Weights of a small image denoising autoencoder: encoder norm layernorm.
Rows from expert 4 of block 4 of the encoder, named by matrix and row number. Rows with one number belong to one neuron. Each number is 200 + 30 x the weight over its row's rms, rounded and kept within 0 to 999. All counts start at 0. After the name is the row's rms in percent of the matrix's.
# up: expert up (encoder.blocks.4.mlp.up, 32x48x192), inputs 64-127
# down: expert down (encoder.blocks.4.mlp.down, 32x192x48, transposed), outputs 64-127
up.18,056,182,179,202,163,192,208,158,185,223,164,211,253,222,209,215,219,187,181,232,184,222,236,159,192,250,171,176,169,191,194,161,192,208,180,188,190,198,270,220,165,179,190,199,218,242,202,197,192,181,210,221,194,192,226,246,191,193,209,177,219,238,223,162,202
up.19,117,162,198,212,202,221,177,231,245,218,195,215,192,196,224,170,223,107,151,208,204,182,159,241,189,237,205,151,225,207,205,200,174,178,210,238,193,177,147,192,166,219,222,198,147,184,227,186,209,262,230,194,201,226,197,217,227,220,204,249,209,182,125,222,244
up.20,091,171,190,199,208,195,180,212,160,222,190,169,193,148,231,210,215,196,149,217,212,178,190,253,207,215,163,197,237,168,208,114,191,193,180,182,193,180,201,225,241,207,135,206,208,210,189,203,177,177,151,200,207,201,237,132,211,174,189,174,173,208,255,206,232
up.21,074,182,167,234,212,197,135,198,184,226,219,168,232,184,191,193,178,110,169,182,205,191,216,236,203,238,176,208,178,212,178,94,230,223,213,214,200,218,198,171,213,188,210,223,210,202,206,209,213,216,207,202,209,190,251,246,198,204,162,201,244,226,196,210,225
up.22,111,243,202,212,179,190,179,177,183,208,193,184,207,193,202,193,212,251,177,202,181,171,219,244,203,223,177,163,137,208,169,226,184,187,224,231,187,200,242,203,188,217,203,193,204,190,189,166,197,102,196,211,185,175,172,210,210,188,189,212,174,211,228,245,232
up.23,075,172,208,163,210,184,160,186,168,234,164,194,199,206,163,282,199,241,210,242,201,209,182,203,145,160,191,183,195,220,217,248,176,211,202,230,194,237,207,186,215,172,189,177,183,193,196,212,209,162,193,220,174,239,237,175,153,202,217,206,246,245,223,170,235
up.24,113,213,163,178,226,234,200,182,190,215,224,200,202,198,210,172,221,193,194,217,211,174,178,231,157,213,180,183,214,199,182,175,162,159,203,196,181,221,154,229,187,220,200,178,211,183,210,216,193,204,196,211,214,173,207,164,187,207,182,180,211,177,163,166,240
up.25,081,191,209,212,248,230,154,244,212,177,252,249,242,200,189,213,253,172,161,208,196,225,174,207,186,180,199,207,206,165,202,252,217,187,201,140,161,202,165,209,193,198,223,230,247,190,209,206,216,202,226,200,207,196,215,208,205,167,206,186,285,214,162,206,218
up.26,126,245,244,159,227,262,152,203,180,180,224,213,168,193,195,181,177,169,243,208,174,261,198,236,216,196,225,220,194,176,205,188,224,188,194,190,139,214,173,241,204,187,207,193,224,158,188,224,247,202,139,170,155,144,178,167,233,190,185,196,182,222,170,193,234
up.27,085,236,231,211,184,199,157,233,180,186,184,159,173,226,202,193,201,159,169,207,216,199,160,200,191,181,167,162,207,240,197,165,201,191,207,246,208,251,265,190,178,200,201,239,230,232,213,187,156,202,191,224,221,213,176,187,165,226,161,237,191,196,216,208,243
up.28,062,188,154,179,200,196,193,196,147,204,216,232,200,210,193,220,179,218,200,225,192,178,223,236,176,209,230,207,211,196,191,262,157,240,208,234,193,200,246,181,197,221,221,204,214,233,158,164,156,256,191,154,214,213,183,192,218,249,151,186,225,198,177,164,218
down.18,058,149,196,190,123,226,194,278,247,219,172,184,208,187,254,175,176,238,238,179,188,167,223,205,207,165,185,193,178,154,206,154,196,181,180,217,177,182,221,177,204,170,166,148,167,162,183,253,156,186,208,214,159,214,199,202,143,228,224,214,160,197,181,241,164
down.19,108,189,242,185,191,221,235,150,243,220,219,193,229,230,214,167,204,235,274,189,249,172,232,177,140,208,160,143,164,230,156,167,176,192,196,206,217,218,225,204,209,203,144,211,241,208,181,199,188,191,243,262,210,148,148,195,166,165,175,232,193,256,213,188,178
down.20,095,271,222,202,189,235,151,218,235,215,225,206,184,226,202,170,189,164,217,233,251,229,213,203,174,188,226,206,132,170,163,209,180,195,201,252,203,257,205,284,164,207,190,179,180,156,169,150,151,219,170,165,192,247,176,186,190,219,232,173,192,210,168,222,160
down.21,059,221,187,167,238,197,237,204,163,217,207,226,163,194,169,200,223,224,224,176,160,220,212,232,172,189,225,182,206,197,206,192,202,211,192,211,223,181,179,166,237,205,224,230,190,119,192,174,203,140,222,243,153,203,213,214,279,203,192,196,217,250,200,209,197
down.22,100,191,149,217,233,202,219,235,147,167,202,212,193,137,225,172,218,173,207,153,144,193,190,225,176,172,204,166,241,205,186,212,171,231,151,211,264,174,199,162,228,217,196,178,237,171,222,158,229,149,200,205,181,204,205,231,232,162,176,168,201,182,220,188,207
down.23,066,245,190,211,294,197,198,222,168,232,131,208,147,193,174,186,157,193,225,157,222,157,178,189,222,168,212,246,186,203,249,252,238,211,202,208,208,190,209,212,170,195,227,166,188,212,214,222,194,268,194,177,223,231,290,200,202,180,187,190,193,232,132,187,177
down.24,112,223,205,186,223,247,161,222,216,188,230,180,215,176,238,177,232,173,168,195,173,217,173,187,260,235,172,233,207,179,158,130,163,249,213,203,191,220,230,185,231,186,214,242,172,212,231,185,236,221,188,153,201,191,225,205,183,195,168,237,188,203,240,199,181
down.25,092,187,255,195,247,180,166,200,199,212,230,212,159,223,131,177,231,125,196,230,191,188,152,196,186,296,174,134,181,185,166,197,162,226,226,264,186,236,185,209,193,194,220,191,233,189,184,182,202,209,220,178,188,186,229,218,212,256,203,223,224,251,214,226,146
down.26,143,241,241,244,209,188,148,203,169,232,219,208,167,115,195,170,215,162,208,216,217,179,206,267,251,231,228,167,180,175,201,249,227,210,185,208,178,162,155,221,243,225,233,232,155,191,167,197,185,173,172,193,213,216,254,187,222,215,200,204,222,218,184,194,192
down.27,102,176,202,205,215,162,215,178,225,223,176,176,178,161,223,190,171,237,256,157,189,189,212,177,219,199,171,201,184,226,237,257,241,250,216,158,209,203,236,193,222,225,168,193,156,214,187,210,197,247,190,192,182,258,218,193,163,218,184,177,202,215,185,184,163
down.28,056,171,176,252,196,165,244,192,168,201,193,207,208,184,170,228,198,226,196,197,200,214,275,199,193,205,223,183,170,172,210,257,189,214,210,238,221,177,185,153,232,198,181,192,111,231,211,188,170,204,205,224,235,218,209,249,253,260,229,192,241,184,203,160,159